Weights of a small image classifier.
Model: norm batchnorm, depths [4, 4], widths [80, 160].
Training: soap at rate 0.0049, 23900 steps, batches of 512, held-out accuracy 81%.
Data: trained on small renderings of single solids in any pose, 197500 training examples, 62.0 epochs.
Rows from block 4 of a small image classifier, named by matrix and row number. Rows with one number belong to one channel. Each number is 500 + 25 x the weight over its row's rms, rounded and kept within 0 to 999. All counts start at 0. Numbers have three digits each.
After each channel's rows are labels from the 100 images, of 14848, where the channel reaches its highest value: "responds to" is what is common among them. Only what is clearly more common there than usual is listed. The data: small renderings of single solids in any pose. In brackets: how many of the 100.
# convs0: first 3x3 conv, stride 2 (model.blocks.4.convs.0.weight, 160x80x3x3, each kernel summed), inputs 0-79
# convs1: second 3x3 conv (model.blocks.4.convs.1.weight, 160x160x3x3, transposed, each kernel summed), outputs 0-79

convs0.78:488500473495473473505463532514458505486485524507532476504495492458525481500505521500473529472491444479508508498510507495469495430507511498518481518523538488517552467531482529487458481507539471486518531478528501520489496511510568455523484491
convs1.78:479488479519474501460489505536532496502571478519544488498524534499460518498491499489544470497503511478508529474459506509474539472516490511524492496469508506496525496510509494494494481506506535489456535469516524521466467507543488470516505549
responds to: jack (35)

convs0.57:447500507511526512516503498494461480510466503514552506483524483500522535534507469498467497504523547510516506514493488499506469454488505512516455489473512528571505529488501507546523493510526515479459514487529497531505471472485498430520463496
convs1.57:481517508462549502470505459486500513540533495481514502491485445505483506460490491514510499500521473495509469487485509519506532476499454504493520441491483478507516461459503475497491519498485455484497501520475491521495503477449510434514454527
responds to: jack (39)

convs0.124:483499483495469506475540515518530494545479525510453488487497519451464495467490491483522482444505516473506465508496485494490455487495472500510496483514523462519470469485523508504528466500484506538525560504523474514521515549470504541449481501
convs1.124:496496488463513503501517540505467512484487481505494484463485476516492485486454459455502534496489503487479500499500487501493476504469506502515476437466472503467460479504451520485506463489543498454547469492474476485490507443544516488515512510
responds to: blotchy (52)

convs0.122:505507499511475450518469491516515503491477541488496484496465539501474496483495526517508509491486490465519503496502492508420504496527529573538521496539456486455509504511532487511510512554470481453528489508544490480467508486503495510474489482
convs1.122:470476519485498467530475477511524508466512418490510521504495521500529490524478471448499514507474476523504483535509484455447520515497560488502524508514489516514464500458499472480515475490498481510487487484488458506513546522539534503543499511
responds to: dotted (100)

convs0.8:472484524486502475537489517476557532486488522502471517506501493507489494530512455497506505511509459446488557513456563516506489513503494506485492466520473512510473520506451529507505455471547538496464535507516457480515499487485509503474514486
convs1.8:501501517546507460504554520493438462469501523531481535485465464534502540493527481543512529492480487482499504485521470510438495486477490486515499480460475513437487520496515488515498450511514485516501519471550524449547519504482474497473547507
responds to: light from: right (87); metallic (60)

convs0.153:486454494504458529495490460499503480506489499476496493528482513524483488471499511501478521480497500515516513494493464544499500480521534560521467466493543497565511501464523568488477499482467512542525531482463520542505496496522496511503506453
convs1.153:491504489519508494489493507532482532475516461488503512508502520522539474504516469495497542461500449572500463541525466507510468457471480482479494522480534560451529541502509469457511509532490492471528494488483514523483554525521496473529518518
responds to: blotchy (34); cog (27)

convs0.137:482488499551474464508488491514466525537532505490499491535506522482457486556461488483535465484509501535527500553491521533515494488498515490500498528506501461499517489552476463514508487516483513506497462495493491541468479507451469496553513535
convs1.137:503537495503504537503510519515545517494499507538497523495535520502477495472520518530476532474491521509523500470514491562515513486556508492475429478497526479501504462531496509522505532543487481514518503525483507517458478537455584538497483528
responds to: matte (64); light from: behind the camera (57)

convs0.108:492510463501481495572492485502471513487484436523536527515528477473480443498501465499473501494478485475523496545453510514495495489516520488483472495500511503502478477496504520484555486512494483527497535476487531507564487503490452467511475484
convs1.108:487504540493493536459478516487462506518537439487480507505481459531510467488460445578517471520498489504512497476522526482465503491499501501484495505508486494471485486476479469533501436545527492456526512500512498522495508505463553448490498488
responds to: bumpy ball (66)

convs0.121:469491512505518498532515503476464519484512512486497431501490494504498504495498559533507541517497453484488485512565576523496500465499482473509489484533518509529509492504428493482512489488536475501532512470498493461488526504494500468504500521
convs1.121:478495526503495496503519472525485504528503481491481465476495523481494520520529480505502476463516477507474548461521502468515479459501498474491493526482479468494536526496473501497502522492516549542459513500521518472542499502514511516510404488
responds to: matte (63); red (29)

convs0.26:449520482521443517503483497477555522516481492520500490546504466501492472466494459434499456485529485470511528516491471509499480507497495518509490452501510521495484486510548478521525526551492505521463529480512499485493500485540512466500477528
convs1.26:491517521482512520491558498504476471481506528523490483524529494501497487530489494526512552542535488524527481516489566509482527592503493532530502466539506526519500499465533516507478478496462507514458529492469481528475503510557481513552508514
responds to: dotted (49)

convs0.80:491469482527510496475507548497489490450475467541493484449492499464490507500485470466509540547495497495487487508504510539539453501481462525485490487515522494498493521486570461512510457507524508468472482493496534525510524553518487508502527499
convs1.80:548488554507503526531534522482534498524488489497508500499508538515509480475490517512464517498514521500481508493487478470510509472546455510472498507495485483542549502501492475497522531483478510512489460547518475502452513472495541488510515576
responds to: striped (77)

convs0.17:458495504498523475467505514475510487510520505514482539467514500502514481580492495495512467474539487490470496569524522507523477509542478521514483477514493493471506505501487441478542540486533509542470492463503521511522478498504475493539490527
convs1.17:490528511458511488510502469471474488501533505440471506538491535488440514506488478507490514551548515510501452517515524504552503483464489509411512485480500505508470512541473476509515501545508514489490451507484508459489469509484527484527515493
responds to: bumpy ball (42)

convs0.97:437498508484476505513496484467493499480503512455502508514488492462471532479526514446495502491499534539478506480473524501490467498455479495499522477508505500490502455461532512509484517487535514527517512527498493502515519490505484464609499517
convs1.97:512502484475583513506462520508474503500494493488480484497506495508473452510490506505494484494488496494507523497513487504477497451473492498508480429488474501465494487496477467510487475510491480495491498475476490521468493525521459486476509474
responds to: striped (43)

convs0.134:495492507476485497520438491480513504457496431540495503513497496484506483492487455481465503512545498489502507475509470486513481522527502481524541537526512515472516455544501486491462461547472523517530515495516510496545510520455497483510542495
convs1.134:527446478482517524498518471476525508510496502508499480512464485487528456507469508457507467499484501502538497505447487505525494494483493467459525474520512511473477488515453467474561502519511479491419528500484523518489508474448493539479511446
responds to: light from: right (69); matte (67)

convs0.53:472520486504485528540496549502519439532481479523493469543508469485514484484462530509471499497487458475481490494537459496467467515546521529484498461489506514485511518502473491547491507524543473518549490465474513486506513497478488486477532492
convs1.53:509470517539501509547511510476450492515514489499472499495504506509505507475474525457441508505540526494491489546503543479507497506502524451507536477507493511495531526482462506487491501484495506515493454439468523477559454539477475558495511500
responds to: dotted (45)

convs0.83:465516499484474499488532505470484515499499466481484557482475445508523524464508480502528457495481505493559485474484519473542496551510467530522509500512509507498521486496503541504455515531518487469479541485533512479544500476520531481519465502
convs1.83:471545473530520504497480482489460499474562515499474497493534486481510514507467555511519512481507504502544502467491543502514485526512501524518435514495504483457486484481480513533532462502505526557462486497493504494485457497501493472505473473
responds to: metallic (100); pattern: plain (96); light from: behind the camera (61); sphere (32)

convs0.136:438506518502518523477555481492539515499463508526499497455482504492499520516588509492469472500518450519495490484504479475501481474479503492470490532515523472501472463553552491508492508507489469517506501501496473523487504484517483506458498467
convs1.136:499478500515480469518508485513533467487498483537482517458466487526459519457547493480497547479502494501449494478585505479498494455493484507461511477550460480452513469500521490505534541491494517504508496537444495474498466490499461487519545469
responds to: light from: left (70)

convs0.29:525503505511506519508562499475521495512486517466469475510511494518486489460466496510500481500524466459480484500472508492521492514483500473492526506473455485533508488516482530453474505503455540455469525431491461463544525474506530480517492506
convs1.29:494525504528506513473494525531464473491478487495492507493511490470467469509527520482467490501513508524527459500500475538544533479515502502499496520479447484475475508461504510506495517492478501475489538491477479493510446529506466444465498471
responds to: plain (95)

convs0.45:468505484509496485482485550505468470528459515507528499487481464521498556519468482475499519501521469483467527502496443504509476487512505503480479551470583515527565480490534504492516506527525486508495513487515512505516459494494498489498502534
convs1.45:480513531495493470506525555467564476517499509496482485544502528505533560504470506480497469553534499503531537525493525526475510483474495517494502487487524506505522521501520510493464519474514463533500520475486550516474511471478476463465536574
responds to: cog (26)

convs0.157:498461489515495490522498540512496543502509472522506531518502484468491463532463500455503474473551497514566484510488497524458447494480480487536467488505517448471462514539482495518487523486528484520500543501544503519476493504497518484510499525
convs1.157:483506491544527519485494475520471496483528490514540463509531478519499485475498545494478484516553500497497507491504510531510497519464487518499493451463534507508467555493496558476520471530522498481524505544502485495499460489470496509412519521
responds to: plain (94); metallic (85)

convs0.23:506543484509469519566525479501514502460463481494466516476507485476465546522522463489515511510549458537497513467500469543483474498487469500508481506486497489526485512515470535494496469527493511515494449503474516486552481540534520498493503516
convs1.23:491465480497511537509508544545415504493523474519533501503503473501494513486497489516474500520476483498494512440543488504530504480504521512528520501494464513471483521487494447466492439490513485531492457542504447534493524539444491443482471498
responds to: striped (45)

convs0.11:504525488493473529523485539469467532490515485475484499447495476509527436529472491491524516478536498512550500523466499494501541518489494483488465498520459476520544458474462491502532505507448530520523548510484538522506505513511491490509509502
convs1.11:447486511501488514467501485496478521501503497492545475514492533467474518485477479492539516498511533529480525446482516518509495520543445509506522489503533461513479529526483534491539519506506494494531460537492477486490531521495517495472475523
responds to: bumpy ball (27); striped (26)

convs0.12:448579468523473531527464518492531467487505507480516526522497527491467485473530477505494490511529472487477498471511489500484460474540482486524502446527515464511482493505540521477524445509458517497506514526513487479502510506500511516465522480
convs1.12:518491484511494510504527520480489485480488455535467523532531513549528493506497480460496502513480498476486467512511438496514503530484480498513539498496499525481515487463502492500508514474483463489494527548564483564507513486522508513532468462
responds to: spring (37)

convs0.41:504491488476503511486510480470491462481536472445522546497483486498492484507497516492491495485554469515500513518489505469494435539492506493546511493486483502491523497487480493493517455494484506513492456531463516496500503477506523521603506534
convs1.41:530543507492548520510495503476507495516446482479508513471504480495463449530492486485482506554504516515481478502508491506537511510481483472491451417468496466543480457483433502506539487487544472487505465474498531512494482493473472467474517475
responds to: plain (99); light from: behind the scene (57); sphere (30)

convs0.141:484532476493513489537502508516511521493492530485497463514521486487504492455483477496489487506526461490475489525541498527483526534444503504472520488500456480502577478528478488457513467531465503469541517477498518487514518452481476509515551490
convs1.141:444507487521501506500506475486498513504489504488517527547489501530474489533497543421484493443486522517501527514501520515441477478528461492467492522504498480482530461462505498522532515469492468458469529497500490455495468491522457450500512535
responds to: chain link (27); spring (26); torus (25)

convs0.156:452463499512489491506454509467516482533479479477518476519478526481531503476543495530514513482447498536494548478555486442506480483505453504500482493542482487459499485511488499485497545510487532500468503523466492481462483513505514471475492489
convs1.156:473499516433486505492525496507503504492460473467488493509490507464463440499480479505440495534523476522467531487487542495499514506470511508470488476505531519478501522546499433479516460506505495534487453494480509507479478486484483474506478500
responds to: light from: behind the camera (50); dotted (34)

convs0.18:497492480492482506504531491477481471563503503494556542495478477458488506507490512478463506491471473509505509508517484510484503529492482506495484479464525506502468505476511508479430532503496479497457501518473493516508565513567465483450503522
convs1.18:484523455539487531486485501457482513487523521494490446535494493451485481462488472511471500534523534506467525492518502524536530530477506448479509513543536512506500556480523510515502460474502488494519463480527510521501537531452476479435553491
responds to: light from: left (67); metallic (60)

convs0.64:499499539520509548525505496494472503518496495476494483467537508456501512466521470439496468536518518432478497496470493485495482522528472538480506520495523512505501488490529526472472480537514502508477515480531469500443512520501453467520504538
convs1.64:522509512453530456519517477477499470495498502508505532513514502549504461493453534465492522499450495501465537542532494482515489491501478521453527509503471506515485502531516498476487519492515541502486521474522475502493473446473486534474508450
responds to: checkered (60); dotted (28)

convs0.49:463480451470481551470449526529482500505502502447487495487520502472513494556534509488507487506505499533490546507496508486500474484505452528485523476511477482491509471512487488492446525500509547512459510507477527484490554519549516513511501492
convs1.49:503511511463495503487512475450501480505451474482467505483524535502512476510470473428506532489522451494492544485480498563451483497508510478490545503485469505529473489521474449500494476490517550539505500472431498515498473490512530527454535501
responds to: metallic (92); sphere (31)

convs0.31:454480493515456496491497503470454510489460474460530500523476462500499472488516520524455546505524518535480500548490500476480523509507489521520504513472493504538528478551493508462505498536501472491501514504469544535534477517538482490453495508
convs1.31:497520501500487523486494498464501514488508497474485485484489482476561517470447524518498532515529479489484484536517526516491495485501510504438486514474542543529502498467496462485500529521497471487494451469495507529526524501527486466489469504
responds to: black (36); cog (28)

convs0.154:468508457493539496495522482486494466525521510495501497508486467528445498523496477473506504558484473480491513503503496498515439514534504482514510503477492537473493476512518525569491470528481450509515482560464510516502512469526529487465503478
convs1.154:522522508506493473487502483516533477528511471462478537485482470510463405530530481486480509515480498491464457524479450500516521506501500497530479522514514540505449496481540504432516540507507498489513477495506486518478483469483512490520532476
responds to: striped (86)

convs0.145:497481488528492500514481532471523502495464494461487481463482504487467458514446438474499479484459476496482533539506474524501515497523497503507505490539483538496528508461528486511505476473482491517491575515538551512495511490475530488481512517
convs1.145:509501518516502520501493503518494480481534491495504506494516511497518450432487537547495473454511482485504564490509519474479518505518482525481518527462531508486479492498524537539517458475489483485469508531472529453473560499501497496450484501
responds to: striped (39)

convs0.144:470484485521483512513500540467471474490454497442518523466549493466453502499517502454470466514541498491488546493517520505502482494461484526512492482464494488472528494516522471501488518512501470524463519477473506536481526496486512514568496505
convs1.144:505490515466533504510521532493497485542498523518475502509474491496520507526413516537515492491532459504499525545525500505515520496498506500494536473522524540534515509520457513509501477505492509498486479504475486533450491532515517474535509508
responds to: checkered (45); dotted (27)

convs0.125:412473521514494477522501492500513491515507493516505501585500466524521487528503468496469506506462482483508500450533504523501525493477489508532490487487542504538508470512509488507463453518472501533517474518512474518519495532515534498504511542
convs1.125:506506499564480494496489474517439466489496454494518503528492502512512540475494541473480485479564483480530512469491468516482489462502519510512517513482474430504491535470498459469474485491494466476490467491525522521508504514473472500522518509
responds to: jack (69)

convs0.150:497509512508456490491466495450448506473537488525491512522528485481481554472504479469542501507511491498461505497476492505474546521499481509483496476499465485501523455534511525492571496491481492512489503503520534496464466529478513485514502565
convs1.150:517481512484475514481494503504542493516501496502487531543553496499526513525472524522466476509544481533491488561471504512490494493496502549501446517500512487514471485490499452472492516493488480453515498511522509475502505527470491485522487510
responds to: light from: behind the camera (56); striped (43)

convs0.66:492471470493462513474506492510503548485482540529519489522543514500487461492467477504504484494506478501502541492520497464537477484520446498511522505512488474513519476507513438460506477569530518531489516509483460518489553538522515521500492505
convs1.66:498462494485486497449494511456479519479458520468521489523480498493529466520511483473457533489492460472484518491481486495498486511482541464434491524489484475481491500494528542486505494507464519488503508460478502502479533499482518562504485562
responds to: checkered (48); blotchy (30)

convs0.101:527529515512493479528452505524521491477489581452467510503486485511511456487485470523518498467528520507491502540498494501480515496505491490511486539525537464486539507526499490472503466509507547471508508479462516495490469497464550476483469538
convs1.101:474504489455491496458521523558500504471497518524520470516500482459468495482536504496479525470540521496484496525524495510479528531528492499475497498469476475522491508476472532463463512490503504509442504535516522494533501497511470489495481474
responds to: plain (92); black (26)

convs0.88:524530453522499487497489477557460513530528480480510477503501485450479496460472489446510481520541481478468499520487494497473483465549464529482502502495505509473544472545484486482524530508530479519515506504463507520519510525501522464463501491
convs1.88:464468529502492523477500502501468505505539504424489488512469515445521475503511485453507512463492518480508519484510471534453485458521501529478484470515526473478476498462525484474477460500512446496490490511449471488496478488479495499471501457
responds to: striped (35)

convs0.25:477477509528500526543532474498492491491462436466486500503527498491481499497448508514454489507539457524473507490496491531472512517536521549500506468481539459521483490518494506459535521510474513506448512487499514516499457490478483502502505551
convs1.25:491488485509491537541497512478511512514438511527499485539517484501487519510458514533493558522466481522515472503489512520530514512506499502484499504471506539531492493469484490462516507521502511504499543504496518504486491497549480517529478470
responds to: dotted (53)

convs0.139:495509477505515514535514486506489539488465540514522473494493506506494446452509484494527469494476461491494508474494492504541488472534508540479492492480501485522498509505506471433507558465559519493473489481543503487500496541525476514503498558
convs1.139:520534487492507525526525486495550492506476506471485496539547490490513536455475480486511501535462462530526499455491534499468485494500492510484534459480503523477570492533511487547484485501498530530463508521525488478471488458485502546509469508
responds to: plain (96); light from: left (80)

convs0.48:496506492492486537482543503546500495510509512504535556468515520442498481487476512495477533519561474530492494512527509506498493512501465465492486493506499546494451446515516551465458490477488459517498504486500539488468502500467483483525491493
convs1.48:526489503452487508543505549495569504501493527496521468472482506543548521480500534468485519447529498477462464455489494536485484536493508485530441507510526503496470462502507542510485488479516519425517540511518496462485460508481513521482526493
responds to: light from: behind the camera (54)

convs0.85:502538470474504517507495474511476494481522480522492537482526508442510473482506487426489456466469560492515489464478487496494479490445512512484500525528490476494509518525509506477521463502478493520524515521488555503521508499498506476559511530
convs1.85:506462481465517523501510509475504487520516513513553522530521500506484465496511484505496513557459527502510490477530524506474489518520479492506498448526515488512486501515516552513485447496428489459539467464506508503471506511506482535509547526
responds to: plain (90); spring (75)

convs0.61:525543478490507522536561504499457499491490535526510472531507473481465492451528465485519464512484480471483481473560457481487517492504498518508510488527551497510486480545459470478490499482534488540497471503525491497501482500519503486506469534
convs1.61:467468489523514500473515492494470503508473524455549484464532528524511513458542537468537491549519481512500509493529513505474481489490505490511518507499474493495537509491486507539545459481485475499473531507516483471511504504510485501483542474
responds to: plain (90); light from: left (63)

convs0.149:485528500498484482580551510464480466496516495531486489479491493462515502513507502473464475492495490463546479524446523534482518447496484514485499474495505493459457529528492514498476490490514487501490481512526510490455533471485455519473485503
convs1.149:524505499531476494476501517451489510530520494494535515472483527513477524493526541514457497516532531553459520523535470505522525507486509471480534518482478505529506480519493482466490492512492472492516483452521524497471494493531527494501498459
responds to: light from: left (82)

convs0.76:475497497505500543534506446518458487475511482516508487513499488483520533534481532492469522513502490472518483506451459488467510492514477469538518555477504529498517513533521492476490481524487498566488522545469477449493480504509497523482515457
convs1.76:536521505522489510441503476484508494516480478481508528561474495499513530493507535550497485480510480496482534548533464522446509518495501462522486491519529490523520469474531506521519477508532521504497522475521506495504508503529497517530526480
responds to: light from: right (52); striped (28)

convs0.34:539520474478452518466477489462519497490463523478513523497510501477494523508493553502507484520520488471499534537480468517509511518518460487510484514531513509524499468504542460514474496536537443483526523497496464517471490558487457498497505534
convs1.34:521484509482502533457530503468527501492478461498544468515455501456503512496441465471461485499516511470505505460530512507498512516473515525494461508471513481492467501532532517474514441533513522522462525472483512477465509467519471506572442522
responds to: blotchy (41); striped (29)

convs0.93:472530507498493507530517534507487497497467566535529469472507488502464545478503479469490453486541461516501493464490491528488477481495511464516500491464490524445521523518505435471503536531506516510494542506506513520501508514476484496511459520
convs1.93:481474487517506484449500465515485503518508531477515497523506520490497548537473504475471522484550493494470519479508512487498453520482524451504470533504459498504409504506504491514531469460511501503487491511519514493492532499501501470504505472
responds to: orange (25); blotchy (25)

convs0.73:467521491505470483450536510505488518480543439497536475508499502472506514479525535518526467491505471512514475549472519486513515504515478504515522476569481544532490485506465558518517494520482485502483494521506523506469476482462525516490517527
convs1.73:460445492484513469470495523480499498477510501514537506511479496475478493510449466497511516496508486526486481536537474490533509494464523503509479521533486534521470530501499497521477502494499537470456492484498544519518519515490485468491430479
responds to: light from: behind the camera (51); bumpy ball (35)

convs0.40:460562511552493511484461490503515540500524512455506496501505523492474493517518500491490501520532427540489543492502517481516494464502489484503523445488498494530495503514511491511484531495464512496489545550483514463471473511499483468452517497
convs1.40:487485483508416490494492477496496518500471495504510486509480518502520510515466483476445520472484497521502470539506458462490484496532502515488511540542510540505470532477478532534489520473446483431481507494554463523508526459508511454515499491
responds to: chain link (25)

convs0.123:527498497501465494472520495487497510511504512493473496515505514504482510464492464510503505500516482465533583450514562483501454484505507496506437497497481504472554481477517522516499495529475508489522467486505490484516446500515470499498522437
convs1.123:519541512468516495481493519502454516483450492482465478487477460487518521506490472500491473474484517519524460540477505488475461491517548495532487480507479466470490506526449515508539488520513510488519524507462500494507518493508482495528509450
responds to: light from: behind the camera (55)

convs0.129:485459488542460566467516492544488530462482451543515514495497558495498517484502499492513511463548515499541478504480515525487463509505491532507513502496472516467489500482521501497478490558489542483521505481484470474489514519472514500529502484
convs1.129:509447488469488461510492485504520523485497486507487513482497513501467522513536460452466538491480539557485504507485560515471501467509447452462498481501511474511508496551469521508487522492511483523507470499494489522498500456473501533453531460
responds to: dotted (54); light from: behind the camera (52)

convs0.114:478484472482480491486480490461523510515512549493506495498503521485506493489490443456505478486486483446522497500484479488499509434491498475502498472515523440535483491550516481482564486471486485512497518472526536537509522465524541497503528497
convs1.114:544468495486513515492489480498486476472509503517522509519527472517494458489529480482537508509500485492518493532496499508427463517499500557482518521521516498508498470499492504524522506495528541446525487553502491472516522467504533516513464506
responds to: striped (37)